Weights of a small encoder-decoder image transcriber: soap at rate 0.0014.
Rows from block 2 of the text decoder, named by matrix and row number. Each number is 500 + 50 x the weight over its row's rms, rounded and kept within 0 to 999. All counts start at 0. Numbers have three digits each. After the name is the row's rms in percent of the matrix's.
# fc2: MLP down (decoder.blocks.2.mlp.fc2.weight, 192x576), inputs 288-383
fc2.25 098:543508598473504477471537548530525576524517431568603487485493547551554442646508504391490445508479586484546473522508534531544498360441522496494538490542457517531474432508563409569507396462468472508541591425550476518481607553436469544530514495508494494555636507560547451550460573483533494470
fc2.26 094:485539612514513491616547510482487509392566407552538494457474568583470521445546580436400568524443504480533531494570535484523554574460470576501416474523452535472447528482510475533486428419446499476487511439505438415509487490399527492520501416500509534571467503457460477571507556496504407513
fc2.27 108:472564504473536484481468506495461440521468382477441484484474547527584478472514516579613471558458429468443486478464424461415526626430565456483479500547500455472303512506525413466634449518536516496449485610492518520465534456553423560530500479514559555430442469470457500525583527546463609498
fc2.28 097:542501534545533506531476515510440505575533548491618513517490458477434572506525531464488580534510559575524488509491464509468522575549483505434468592505409445527536407565456544444536494507532499467523547577424529473484445394420513509409496591558562540551612438557515544460418477547586486470
fc2.29 113:461498510560463442487558469525574503483465527584452511563451557601573446589529522439492486486553494488534481532522542493532496554470486517512605478604514479511466556491513607472489517313483477539516468489592528494543565479552442509567551540479542532479482457454441417595532506474520454486
fc2.30 096:460525538528501486586463557550421496380402539585594562529559454557436498487445479584543665495495554545541508449511504571498578418442518638565520483530652481557521598538362381620424553563601492488478469508386511499503518552518518446512456566467497411501488496483602457541494475547597516534
fc2.31 093:464467534497509514465449512513546537455503553548542519542521547403497495445474394392498532496526422485554491484454606551502528483511477536555607494385540479437537471489525500564428450449549498521539464401504526462488478492468543585552472435507544469407445541504468462508495474477522399514
fc2.32 109:548503406476441573551433477437521491619526517537597488457488594498565502486465500553462442523536447477504538452538462468568424540523488439491459549563511550502425530517454525376395470415477476475509440447459531558512566462493474503522496544511469516610565492519402523462547499534475487458
fc2.33 093:483506588510465573459538465537398510496506514389516467544487516597524523475442533529493465495531376535550471508523475496516498492454504503524481540530506471517371499544341561473497437475499518559438493565538487487491492467548541501507522376544495569595547514480599598528507541479487567511
fc2.34 102:486429593513538529444513481611484524408477517454567452475455604447446537578452486620451475505490430482490491536557545533444503579500507542552501559466440549541513382496538476443538493425443522428506542543514487555520506507517528530545534416528516413463486417469526480494426556536392504541
fc2.35 096:481481534505536479611527491499511495464484507454513469507474513545468549563530554530473453444571439470576514509457470503414535579544503554477463480444479511400461560480520533518409473569500569538532477500494450478490465493543542489464516504463554450572461458456501444486505508482462577488
fc2.36 103:438449444500498533464490479510382521545572428559423504506526457409439436485482445498535457480491555565517533542498506498510506343475564388505446526553488488595456577558532518549579454506481463499457474537513556457505427461504422478471538623486520471510501447610508516514475405507536536514
fc2.37 094:497440556471503430493524521581520432327474544520508543533497475578494527521529553413501470581514532521453493501515397552465540520529456560471567478478569579398502475488539510592496408503504487442480544472515533519459479421458501455411495562572517462488499472483530487528433531499505563462
fc2.38 100:569409492573480463509446443527480435481504504513590610542526572427496477547459490499509356496547557502538517597527543455484458536556541437591556504473474490594422527528515480610544471470488444478546519467456476471549548465514559603492550509460475467484505414457555390556409573461470569532
fc2.39 105:525442604558449470539483480541388583443551498526545477517573516582407488466523416466408467413436549536554494461479495507500443579452513505567371496503407480559448552509459383629560445514493514481489486595550514398478414459458479383525506439453468421429463488482398489487551571470443494538
fc2.40 099:460463518492489522507412479513574477418477458570558435508474374513588541469535503421470514382499496474576473524523502488485449466475504548447550509521534550508447515510519449495436478451529521547529432470452513463571591553449492469546504522400471530476590543486487518484451505458491433482
fc2.41 097:464534475490477482454448469515534475565488498619558514609458439489524514491534573490521478519579559510486503532478468533566480594479510461485599503640505535509444477510577511400524487334547469510499436466486494592546499508507464456539499588655524634529471558486570506488535469467561481462
fc2.42 084:506477631477528487513529483485431479462586472474604539586478476544601542562474608580485516472418441465470482455480467539519531539535531578549276503590515403484605484574416576616451485498498495535534465597496421495521471538476504488446522443506501426419512446511516545515527417534525567568
fc2.43 100:435511559502515524474456486534397496458492418515511497501533438517464533500491541468509529556500441461417450490454496481556452423468456571451571433469472473454511570528460480562587446569511499559522541465579501559454521439501510465496487510529539443442454500545498570430467568453525486461
fc2.44 082:487483574476470428494513571492466495535495469443558566526378491500486500494511529539490439555538454447552447504500467463447518489535517471514462540508450475484559621507481407517463536459457442571460457487512413508573431470492509495467475580469497530467536526568586474550474487463501484472
fc2.45 093:497496553531470508529461530461503466507513664482436530498401469463468527489529572519555593516472461460521505349554508442567508458517455483493451515602551444435496554487405444446450472557478507482484489489484498513520521472565542484452518605507503362507430516466518389573507490515481492510
fc2.46 105:484476530433516547494522536555488513486491474516464562470498453523531441457550445573531409473604433484480478504526541448495509571548413545514462535416489433433399492472483564457477433558455463461503540455538558506464539453552453458578498483500475510451415372412506495551537452481466477505
fc2.47 109:511468542544516505526434521508482480430572477417533518565507488595557434489387524509505433477508474491525477485495486547525500416466488504514480464628556493484531550558536518587488497392455519611470458481508532401479387542490512479493554490450436460522495508444516514581437519542462577471
fc2.48 103:469566471533495596512467466481567526533503585502565457532434520494493484534475482509561551408534534447544427428543511418510477658427536453527498604575444519490549544492547525358415467323515550592494543571491514516533538481458462440522541561495523548504541560472450545549465529531413516524
fc2.49 101:510494512459553406515503423430432541494528541437453454582494546572480504573513558444434526489457606470507548541513464544551416541587483508378492499509479524416514492491534562485467577419533484513494388408470472513546544490528451447531492446407507528600501493452393499497481485479537552475
fc2.50 104:444453523456459511541439458473493508496508504441516536510564593526586424527524487544468489494489539484541535498483470565554509500467452519527509539504536502493564521604563535560471411389555514577511441453491487498486469550515545558512505435429547341511527539444521567524481548532536473446
fc2.51 106:442572442476488522492488542497552487471439425471458421407544501526425438549518515482453526506489465476548457476462494467600570431606489538510416462538466494487534427457441513495518507547467418663460531552521471421469502476570443447496473424500431505459523559494461607515541566469514547513
fc2.52 100:487509541483527537498411517429445494480502503642576505390547400484418536429481457439459533407494516485446511532471499498510540492491470473492537504443516472503461506511458507546574522510522445455511461530501452503574485368467422476456480479477486551469499509546496479522451473496562436496
fc2.53 088:531491515573474556452483484545651491532562471394427541478467426494498377547517478544503496491474497551515525475474455457560477534542513475481514502490536460447529418524588577574546542550508548469541451484504608486546385576516525424482500461527528563504503508401472486561484491462569551479
fc2.54 096:478515528526549604514567533589597585613546527472512494486535512462524510561460509505542438484477522485471509544569510493444548689487539577522447513526547453535512514522582519515517648563480458484485562483539503571562464495453519534493546509556417517460513594523555598563585513453480426533
fc2.55 092:500482491503542499575476552518598493521539472512427454523486503454484473432529487420450511430359437498552530454456452445426539456488613538484522554508575494551448528479510491472565387553600469530503496593484535596507549501422349438482508541556507464486565483606541456504549418497639493459
fc2.56 096:531477438603529518485527512486483457528357512497481588477564499469561468481553449578475561453578452612491564393483557511483526591526446471552509567432562467548389512442554666416530550450512501531491412545535535529539496458533481519486509459476479504441534428520548458475523511537553429495
fc2.57 093:516510516493523485480609426538608515618389561597495516548451508413500528474453539476483509517452567483491506549464547420547508628517573590491644563482489494465460558520487594459521477518512472555484466389542523373548520516507516557533515537519482647487566582450473487540529478553587507515
fc2.58 093:522464506503503540510560511433531475574516419442447537455573408553585579423559476513450418497537403504544499436489529492489516509571464549524515499413504452492613467507516416486644457544477516493378557543545497494560432487519453479493462550602479576508461437512476472512495548503452443525
fc2.59 085:498416607525459492522516561568518484543444495475500518556552561587515485499544559569521495499433424475589481476459454523498467673471547485538599548516518523539558532542588577586465504464517543540512484598490491546486483492454495493470526498579478593375498525521501591455445549459499511492
fc2.60 092:421537559381552467473570493535422513504560434482514486541484439408484480506528475474533513463539513489487549548479570496412531438476457507442544479456461465490496590495604475591548592498518549453531540510473477546600466409481484555503519578526481583497519422451516528433491537471570456535
fc2.61 104:444516409541507528443501510488391528535433473596541540488509440443553484554452475559531449469498523562427508557527558455450494379469413427465562501475451415482452546481558566466487446389565565431519480525516482407498491445568427504520526555486489465519537444543539550467417471418515423497
fc2.62 094:558482496419490458468437456498455509397508398511521467439488491430491457457542382525421433424412547449444463483487468510478567366490474468527510466536491458494459400494488438483509376492556464478435476481509505413516431466499528484512552510464482416459438454489533456498479396498462539546
fc2.63 102:525419428571534570587466586534484510497542529546467508472599473587556482468530571489457587488471396539489527452488548571465510476526485524539517513535571443496542485511503517744516515536483532497491520546464548464484522428547551407434532493448497376573607500591532560618450559529495560561
fc2.64 097:463595446522476542587530606442492537577461456459478500493423471572417604491488548470479528519510496546547473468465467460498559505598614537541590534491524527481490418533549482490490522515539536564468496489509554665523494422481522437445487419571523482521535506448512527479500548562504559516
fc2.65 121:499464490516547558472527508479454481558521513441490518527587403447512482496520459431464431511485490518486445494488470470480423552473483417504459529474456375454515501496505536459506431589502503474515500541493518524523495368431478369478480500500555408360495430473492504401527528467510503497
fc2.66 103:476445543419503436468595484505559501419550498517478608553504543509539506585449528544573540508544452486499519563542538481551502495498493527521495488499500480501592477541538563612443502522515544465518486491530459484503493547580520609507535508475605490539491541452492442527472521503519475512
fc2.67 100:573592500457518570487508514503493528527530413500527498457474407416486497509502529455441568451443453498458525432507529533510519603497530515482476529518476447485518462465545539532421576447517507452563465554510497445522419419479519599430546422447463534706596577437457571533483514492482529482
fc2.68 089:551452397532497569569557496446433384586472439524474537586509527380491453478555491571513469445428541561511415437462475507477557599570469393540477483445522548467578492451466558510494376556530487450473566525499514556557468438465529447455454625514581656489447442495478520529501423495482458449
fc2.69 112:506426456493489523468492573539430479486428417469441529513534513573511612435510443508513508544555481531510551477466429530497472509513456514571453515431461520513494451508456504508562471616477488481475488539500509439421503462510494520514458604491503379451442352543505469465504468500561561479
fc2.70 095:598479400432524448498409500461356511468460547514490522517492458524470442591525485491544457533488461456499506576498544540431525528486449479466567502488501460526541498480514391563410541473524490477537507486488483465445440494496546458532461598495517504506488463451505501517476482483540498535
fc2.71 104:410439456458484463519394451504523495467514501567465454517518588513427475544449461478550409461531407490598524542532530406523562528472525593637563475478527511515389469477438481449507474469545498513459555616449452516453560523464602484500471472485404460480542404451526451525494480534490562470
fc2.72 097:540485554465444521493590530477474491609490445519566526543542496503546598583444532576422506507453532531507526562496504501446486500473514485576404548487500398563488566537475657513524478519458435550492486520553514524491467468477446482551540492592491442507565464542460459475475504487516524530
fc2.73 085:499464415446461539456411504513481432500559488391403480401497548580463489474504538514564634495446507521514445440468494573481487505489543436535500485586505514508579472481412484641530480619459573474484518541548570504491471517574542479484449501510545441497525482451518465622477538430490567515
fc2.74 103:455470444484533509507562497552431537429522429451481553530401504414543530485412380542526586508484498458449497533467517513447575593524458516455443480416471415507437506480518614433401536452523555477540465525466491441491398379513408536553475534517498541529514444403515624573538488482470455506
fc2.75 099:453463471541449486535437463495627448566534447500389517443512407575559540445446520468467414487411561492526440521510476367589417376451536557418537535539396476489342431504483525426549500504440489546446482513523534449518486509485396431443538478562533552455502492491454457565520463465458473519
fc2.76 094:547542533538515510483553521499471531538570618573467474501523476457517589491507523518508584546481596523509487520532523501472552472481455414487531484586437535520545385431529560519539478428520483481499476510487505597551612428505424549487520506548601507601481455472534519492507489600572507497
fc2.77 101:559539544486567438493445439492472557523449440431528510521530422489458456510462457451474577462493555600525535531534448563498449531409538466524338532401494407502578527541544502518574524494474466448504428390487461495507489405443532484490428481474539456389386453515480488503431508470509472420
fc2.78 098:610509404421497466455447487534421546476421521522444474483450461438498513460505470515486521518462530489474531397453468506420518497439490469477429438477498496510534526496308443538462517496504451458565519494503486543438526504598507462495468470534447470537395446470498443411541568458439515500
fc2.79 097:565481530374518405433526474476531508461427442587534481561487463478554530519483471582496607462547582505553506467471558511499484492541495494508554453501488480462519522508588531493510624538465495456470537422566498548446638485526468538484489580499478448609382502541468359480412488470479502506
fc2.80 102:513469618501519472521513486496476492466516505434467488437578536520589561406529518489444530482492521531522591395478484461551486516566461559449547507545414444491528438501374530464529547470515547551516445504561482433541562400457461525526486343392453494515544511470438538419453528535473500482
fc2.81 091:484528479505494525471420493496471484571528529535525494481575524427597489492538519508521392493506514438385464558481484451435491558411459380480546502569412534506418520478556446477553406534494570458496472442492407460494456540422513556485496522547534590530497465565462516430528487490498437506
fc2.82 093:504548486487483526575487565534534483522526510350437492515541518514496486583575598453567384469567481496561514524512475483540386501522543511476502487542415545461395425460555445442534445477493518523451486551467463532501539562496514471543493514496550427518582507468494444561500543454412558470
fc2.83 084:535509527487543453542481506433566538466523544503543453460589453547494518516483482503451412471514449540542529544498585501532526504488476511576485466508524494546619601461628493402523493543489514548528520603536528459557451564454491411496516443476520497471526445559458455486551516494558507568
fc2.84 103:514462414520495522497504542539459570504483524557542470512506539511491469501497438534459536480492417510480522442554435525483532468572461489457487523459501512587482544519390519566418487471484474477502487452564524527480521434496467504526505564467513530483422415519518484464545491544541412507
fc2.85 105:494434480417487525478512526509425507551552417499431534515465402510438362396487391420489546525493575526505535505502461506464462468514448535505462518497538502550481495517466472488608440528440446554505484462424467581503462534442425467526493510581429477481496504571458515498448510498584511491
fc2.86 091:635508479475489527531546455512552562485551507514453569577433509476404464509500416462501538494439633461575467505508492516485438556520496503490432493441511518474554559489523471536391422426511550468490581466469506538458477495444503459534478457531536508433523541560483516469565458532478584493
fc2.87 109:414517559490456473501437464503508526480430470598535513432593504508505361530513485491460395555498444422558475459508558490510557462507564616499449509506494534507592546492496378470502489409498494468505553545522546615496452574471535523551507466487446541421519600475466485545509535486546474523
fc2.88 097:448522458522499472525509495493604546477449472445481468530656496416421400455520479450518652576535468515556486512462485518499471408504488477536370493453495532512535582526505514483526589509451408543492468469465494531458465580548509545465496496515543509495470541531499516548503498544501551506
fc2.89 093:510474448451477532464437507563390509549398490444487522487511624596517457458459559488520406543544620449457493526461510516487464464428461499453505506443529516524513515463652454436557464600580481454550477509497463496484383595505511497551451534490503606458479502618484435518486481480555491475
fc2.90 086:550498367488518515472485510540471448470479537571552477468539468422473482481462491570552476496551427517465511508525532466513542516564495467448421529449465543469474502439359460452513472563513495490507619447521547444532481538593563510545533531505484500441313554513544472480591495573506524578
fc2.91 093:401497401511430531476574514511506464415579458421375460503435597629544491545513551520423465555430382480490488433498468580565448551517502537530467474521526501533539456489502464515478442606441493553493526476483554537426455561511602490522471509485522474423490562571526563600500497441453465524
fc2.92 089:467520485498486493533451490493559519436528486533597555548448581519526480554508418570483376508474618510500513447523513577481577507541459576540446545438463462468477433502591546582528576492515498533543451508519501520559421470433437473510532514492516435453503471527514512466509488553550466472
fc2.93 092:502464480424456459518497473512580511503488447466549449544448325426551503475497484566505409504564519455506539440546495443505471402505508528528540511483499512445505513421431551350524471469446437447450477519448504439509483463477470374494480458499422426532538461461554496508493490506544586537
fc2.94 114:545516510464547536529542485502648473537522633504495496559495538526517466536493591526516648485507555521517470489522560477614491370575489468493475498576562608480525529529420522463451533538458486563505566463460543366510606485436533429454535497430520455601467559462490527525460581484505569557
fc2.95 106:438483464517553452541587525503491496540548538541470514517548510547495482536518431432548546503551481520519453460479523541535502438553525496511457483407456484481499570528428515454484437463450469575460572452499488546456616445511400362507500502526461489398543497514524475442516431454531524502
fc2.96 109:483493490527561576521372524552520542486498533582485534478436403486340595494507518455461487396459536512566530594569508521505539330470560464510492513487475380533493558506477536496623535534528573504520517502466490451537429417477595531461528615485534534478507509537475349509562521508471474552
fc2.97 097:488459504580551518521533496567469505530479528608578490560539532440512516618512402497448346506448538495510482494463553502484588401407409390511558495399425497458502529460497540457508372310572567452529586565492426573525587526448559532480498378542502453488471368521505448464510497511556523543
fc2.98 093:585412423503521379494484470524415438479500459434486542497372481413449500540476440533530307463506576427460512361529499469455523513472485497460564510524376535515451480401492442470466444420550529464524534597466475457448546417469476524471468543514513601574541468407470455541500515498523413516
fc2.99 104:485476505480465497516561494483505542524388444528482449547551535468527556489486428586494486467445516505520474410478527444392464523482479584424431549396497481525474532455498505475419571566538520490474490495466530552581399432369533408486517558526464424370476486556557620378467555550428493515
fc2.100 085:489518482541474534490477443508549488557449545442473531535508492507461559547464467423432538492501502529511479486481457507565476477491499443504571481496469440470573501454453545481538507454507487511439423588501506466500314487516379393498508509573541607423507588518426547441604423419515403475
fc2.101 091:437505489525550492516543507558333457422446456501526507448475436398504586503552445502606487476575387512494517479485524531436554341482464561447536465505607470537521415527426430546514543546531542467526524567457462488475553515498541504546531515537498572546545413487498549500479498549520510509
fc2.102 108:549436458508540497480494518549498500465474554525544532500503546484459514541533508549481469493505427487487532554500544456510531547537524411496390519507541538509399457466545441492539397404504519467546586460479464468464544485539578507522514540460532550524483441508550453513494513500418537512
fc2.103 100:478527490501506474458497568477423540442601442519529451471558385484458404483419556532551493524554461437466471466479470475439430447495448521516463502558474421510485565451569500625448545519441524555425441491454423525456381529452540501469533474539462511455557540484492560598443465503462529464
fc2.104 103:501445493517490527515528438477539491563455503606553472491535505469502473481489447415522411469469477516566491483528503499521501441490545433501453533504469613452395589491487504298480501457547482488530466466448484418582563553432458523493468495478411453568466553540581511480574427464489498547
fc2.105 106:508597385499603540488516501535415488528455502488535491482413514484585507480480501633541451526468547591511492512457492497465570610542519456455487472528493511444544484428505386403550481613593586475521534593380514460473517404474466527520440612517562384439534492522429599432522495526485503464
fc2.106 104:626363493566545475483469505559494517490540545505516566457505549471454434417484451501392460427514497525516525560523486519543508442496501529548458493367551504489542457524512527520444475432529474485557393484533590454510455575598561532524487569398448473497449437429569511563478523565493372514
fc2.107 117:519563538577495506506458486440493510493470470513604445464558357435529458316543476575488690462493473557432517403466421478510497399496516448499459538476495463460488545485562627435562432539536512547502432489539547437540573459466475482490479533492491496658589496519443570444494487550507531494
fc2.108 095:568437607529537499459594512497534476543515516534483476535430575453553487444512532498556564479517585563476504516519474454495457642434517425466476529490542517540387530478572525402453449447485473489524536468516488453515524470470524624500438520449476523668635408526516525439501443518545510514
fc2.109 100:460540525549546468457481522476531551540549509520515488555484518544503542430463480484558552485522551506550462541521488460457562443483520479552600469551497488494489458457546498457493511516457478517521479516535554529548704440432539454517499557588495616567620502451525521582508459487419407498
fc2.110 114:553470496585453486504501470492496482572447463424430447477475620477478491482515517563470575583483556467568471593490467533424468433438543506584509502482491511466418572485469503450552544474505525468528404589469484465459542574523517565549486516519508492561520411457471540454540590459527509535
fc2.111 091:553496511581490464485571513538486495470565445516621497552524553560515524547489551417452463598475611471503446483457440453547587499458456550613558536491482505506522508508529481528515527495474554487417423524525431471523508459501490482426453493449587480483446528538534531528499499492580544498
fc2.112 093:554458468506487448494554453501479489543590467550562506479469677562508451535460568487580434555517528492473464500472497503435567500417532454531465434608516542474474404541542457492522562503500475432444508528537477461520484500471542570472498524509504509494400449499507453524498555496484494481
fc2.113 099:524478418615528544516557503472492451636510513493500461567436533481463498579485563621519576544564584464422546457483520471497538502533478450491502554463552504484537430503496575457486545552574543503571516482557483547514622493532619550487495529498537544567528473584519514474553488512527500470
fc2.114 101:409487475521534456499557492503555432431529438414507417515552426537502563489526496533419621529472452481505562563509510516578455507536506523459536521470490523486521497539436413492522567574503500564516423444496524458577430456500405451471498497439481494506498511508424582448561495508466480531
fc2.115 096:595484518403548546530559494554525490474508481465539505511407566495500505427502466515382609437425490522447509523509509448568523551478484496495558511441454480410526535470524540481418510430535449437498438529488513572470462460518435474543484475481440433481507465439392459461530530504374503489
fc2.116 112:462448486450474545481527487450473482494505492429409513460532479457508511545483460516421567493417489512468568414474484518517483521502436459597506494457477505458571563497448552518540479432505496460444447474439514584531412463455468400512456469543516410436545367489456419419459393491508494539
fc2.117 107:470469497536501518504553501458520579502450503459503514456518536472446483548539510460500669513510458548495477481507478554539498551539479502448400478490494456488492463493449529666512480548485502513496553561466507466435367518485564578534518555480510550547463513547544512588453514487467513511
fc2.118 118:549508464511515549376528505546500563541454575617578505511432584452485520523494420537442539500520507561494491547541590511496540483460466510458479496479542459562474474496477459456436515426568473506532617509553463524538572530465563588502560511510492459503513467557534405553508567499524387532
fc2.119 091:474516391429527439447495479503409544418523546454508509505497537443430483414533435531555490531476459477474478580526561355468481550433472532482412514530479443498529329477498473552436526534470423490565568472454499407442428501449521537473468490437532434506451501473531507492450579491397462442
fc2.120 089:487539538547463465551491479512440462551489511491469479474519477589500599385464509471514567514496588450492427449443493427532514527498493505569561509582530504487458468491443476468511501422454556556529406470480443477444405439512472473493500468576414456487550572494474502494481406478497516524
fc2.121 082:454499504512481527479432479564557589615420416497481488484455562581502440533423421554569478413532507489495517488478507493510535552512525572543518479505561434505427474528516490527364510460567532510533555570413549466404426486533458513519507458415523442603540519637544518529514400505493542460
fc2.122 103:393522504546524458437540556518411456477422366398527475476527545542445495569456395526468455481529486507405458522475464410548573237517470504581500470491461480483496478498459533600473486560472507449571537527533544456457472561511522484521493478484542495489511524545552455541528560440520559437
fc2.123 106:526470541433512498505487521497502595577520463475505594472483455511380511435550518376458508559492532517457505509480516492430497529543493558477477534465457457541580421562462536617527549492484531461504425346527482533505453469523503550461555477528464533631455534558511487551505469527544503486
fc2.124 091:463583463559545518485542541506483492511464462504521460464451503560515516426516521584433643533548428471487417506507516491502545644510561538515467548525556468493440591489534524541510535610491542604468542527530536490522479473556487470503532518560535547526519471588558597480540493537518475540
fc2.125 087:465490466494495414482334521498561509476541524457527438424556473447529517474530492360504518517526541534488556506502498509471537438468525423551462460501508478442438521512438524545546575545450530477430421391519498422557403421594449565511523497511545455461490445506535454472498382489598480507
fc2.126 089:458587472483484524470498490441548501526607508532517515491440458447498488540435595463525428459531502436434459564516507492504509334454525514391529401556479549525593537537533339418449589464584504473506542481515537478505495587472567458480501582476534565548493514553523502547590511447502510504
fc2.127 082:506467537385487527535645533498515494455529540513543554460477545611473518492467496392511410476469510497501467528547495541511551399483543526502520542576502500525488468477511419591425611564520527526515583563495481538460465453578477497533541507442485509536517451529523556502547502519527418530
fc2.128 093:523518522443560505454583495435459525504529510564640565595470552431554491474516502432587525484517473506442529459507500406536499437526408544558461499534556544474473523494503539536434433519522516529523559441496529428459546464497494482473507545477445532482532539467516523508495430507456480515
fc2.129 120:435561463556526556511587512480435492540538632530489572509429519418540511625512459446564571492528509580505472494513560517456557437481463513533560491548498381492555547497583415501533463560505483527478552562480496507597568410503532512497514483433527499562556488538557546492505457477456499486
fc2.130 099:534553477490510520520544526518449530557514547595692532480541505512511433466502564479509432467549500429500516456507541477522484414490314474550540506495544387589514532482441573456478516460485470509537532462614441549485495449465538540560483395515485426442472512534495507507503490515461404506
fc2.131 086:488459595615519511501462549488578525546541544424494507446503479587489357493474496480450449453466464496460425400514457539533524575508550506538423523516510554456510489525577432623514464559510451492505407542418438546526392450459523522493522559476463517420562444439510547557501471473484544548
fc2.132 098:493454449537540409496476382508523494480594599553591524484438463496537523568519502497563461505530483563522471532488531525478438547467507480512532498559558476519536461463492512483516553528537498415560566582448516516560520516484595466461507429518498507506499471410583354537543576420457502480
fc2.133 096:404578592504499538452483530522505521612461577479396476465429476459464521465523476529528553478527482467576530491486479386450470556527473494481504543473441462459530500496516494320532453461551422454528546476419531494501581412466416489513468497513446479559529536546488639416528450482475429520
fc2.134 101:487464541489489445422477482510383552547520485442570531591481512527505530600506514518512388432506559497542477544542562499456433677494468537516517531500442463521613528487487517572484515467440516441467536597465419413572542436419560510522466440503489436472465488427468449478469564556526429488
fc2.135 091:461419499471464426573513473486591520494395481422492437507456486536535490542469486439442534528524462469514576510515521559444550492519519518532562514431546494469570469496514528491465455569495540476481532470512590548493347481525458468492485443555463515541458510487494505509497476506541510559
fc2.136 096:390521640544453482501461450570495511515501484504452495421534361542524531527555453452534331511533429525591491477551510521472512523462471593557538556526465485455390498463428395441516413547537534517511560571481500481569625472467375498533461499547522514425438552443489485466526471529503476487
fc2.137 086:538491598471482490534547402461538561568559485452470531599481491463566473479516518486416450555464595498516454524552498504568437519473486482464426500629461420564485473480500481485606494448436411475572472411560457553542588522429583518548534464561492529692538544506503495544483562479554453454
fc2.138 095:539520453482527445474454547545423473402509416491418485499497458400527588414428496484493622488424494501522437537459421446429555439473482418487547466481496489545507489506524582554546505507545509438466511486592524513496548544561372553536505512463515478540349421536464493448479468437588416486
fc2.139 095:494441645455502442535497492512462576431532545515582473515477373532487440457477510536491416496513524465465453463495490548493541509557493530529489485532532478498526467464442606748447625509470490519545430475565439459471576553486510463425513509499598437491531619513499529549479540441540545490
fc2.140 101:566446467487513485579476452499555423605459495467491449458555580535539509457560474475453492481436497557499551414481478549531504589427528443602560535435481470557426461510463579457453448520572474545500413571504529510567444435494493504498492378493449350514502441534543487478522478496537541474
fc2.141 097:548515447501537516507440401432493454537463452446458500478623492337461542583480421537495501484443447539524494577495532461432549481483497408486569471472439457471519433503534442489569408587477477487460480502443467533492504470524538524504431462533570450540495438541514512400437566494568536500
fc2.142 098:576519534523477457560485542496423587372488507489463561546531388574638576535505489564476411525505450469483576458466487615529505572506471517499394517513530400585547517535522486732459519474521443559518419502499466572473426457439483427514497431489488390420494560468498578523474536491443496478
fc2.143 103:358493500460516496567561483458491531468600495491477503446494398461395544495513422471426564495455467493527481453522560506482482460529477517402424493393523421470569472469519471515535524494485500443510420478473486511529540358479485449475512454505480458530501442494443500440505453497413539560
fc2.144 136:508513457481512493469463453522597566449478501508572463474507529521460518412522508462504532488513523485499564565520503562477491499503490595536414496494491542512416488524442462614442488474494485591499450451550524481470496634557506670499488503453512524587488611523569488608552514540540436515
fc2.145 090:415469452498529466525538606508491572446493523433521490496492551603456485503470521523523508496505530493465501545529552534500499493517488514486513469497493551534453316528396547654407437407420511540491497469542397536515523545533537411494525529536455492480452473485495469543427584446470497487
fc2.146 096:446581583504577459460567512506492460530490486451554445549547599489510510497485525547490411543523375498508539519490451582483479632549485530551430459479540488479547425495521508522476541485507477506508500510461505523522438466482409588523465486452441506551508519513515549471510471529540521549
fc2.147 089:487540347538479522539513584500473541495469518450546522569505506510375533502509493447529511493401455493468476543507484601488506540500453498456466517475513488442621531539415581554353493527505483551497506538496479534495366492554571494466495490496519480417499494418437539530458547520459412541
fc2.148 107:523415559531451559515418448583477520609518496487500528496503587465466490546504509581527486437544563502520492543569468541554467517417497494536523540561534449589448442514532440584414507490562488566515461518527458492503635533494508542535493539487560539483511461550505517504531550470557518473
fc2.149 112:463618657559466505462556568441473613469506570417526511513535447580530455460474514441549466505473370482494480469511525475435441494531466598544406550509479371451549545517492530607497528484410522568436556458553495527527433466494514517552491356469446496495511531418444597539462509530458521551
fc2.150 146:479478479505444518498399539556572537459435378466546451398484570440454508461520551480510431457449514441455486494505525459510515472474472541446420520490520562445461433487454444430453451393501470531514449511453492451537421585525496572502497391476496487527463578567486494555549513478529500429
fc2.151 104:544520480560508562497565489426655467559612584531475488520475542473542557393517530443525473515539524534558422460481517467502461605483513486506541487568417487428491451497415445399468560418498547497434540598455504528497538477496560428474533436554496613505544524450386416591562475520512575550
fc2.152 092:544548548485505483492433584447452425476367530542622457410562585528557566553506529469434512549493504509519427384473473547444560535531536477582618513526529550505652482572552508598557410590467525537465536535625565607474601519523472447565478524568508499406488477523460484554456596541633529536
fc2.153 097:544525533505435471553536476478652518555539654437478564499414531410520456458516458520504572473526666502484450445513539465508552553488532481486438527506394588529567545447568575370570437418434438486488540463441503498577548518502519470500515507529449584483474478479482476475568436516495519537
fc2.154 112:578459528472546451508458480508400530413502517513596592528462530474474433514488499455458582434539506486521490561498521514519493561462521486470507446468517536522581471563464447611448553519486504489526452445487415380454585518441549516454464551407546395577493508442453492469469488412449435470
fc2.155 111:585441525487518528557498501506529509479559581628609529605329524533440564531539469409498448510547495520550528576515533402463487393497501508525507519457517460484579592457496532395445464329478575505477506501437499489466450448505535557536512574569506539485459490489501436510543500586524571496
fc2.156 126:396447534474554475525472470478700426466528536502470479513561495441456522510495522411555533506511450494543436479465519506568567402535525444480498454583524601438479492530579518360556504515532462561483541472443539435578457560589480534480560523538563606552425579555444392518578491416495514464
fc2.157 115:547481443441470543539496549435421504520528514458450548465530333507435650422558471546441425539487484506528508473498493530455443569511530482543503542483467427512453526527487500510506614536489503435445474583508488514450545406458476453511501452529524459405506381488516476423492452534517461520
fc2.158 102:534464478488457477503574517428491479453517507563520524492461498516432586493497388400443455500467558483485512527484534442549443493513475419455383485432462592452538540484476514389392501459479476490500505483454433494576580473373522422481481509451526463528473505501395504438508508483577475503
fc2.159 091:530441583473542461528535525490467500476542493478553483526619481526526547517563565497545460603431489407540516482548476587424464478461516567592513508596522411474499473526465492452459481355516568537498478536472456471569587456560445510531507429494472523488518472468431462483485561512515454554
fc2.160 103:398538509512443487472472515613585460476408436472404429488474500569491514521489420463492610436506405507486466512515456489516481455495560554491502498557448503547459512498572442532518555514538469556539506536543535484519463531498427507549524467361470534503470556545531636470518549487518494535
fc2.161 103:531469521513527422530594426486548443466500493505535445530480504436439415532527524489493549535567656513521518469491506488469476419534502419565513447523530518546404481482509499472550477462532510467524518461479472469463572484496541485491516600598506519456376598502531422522516487555509466489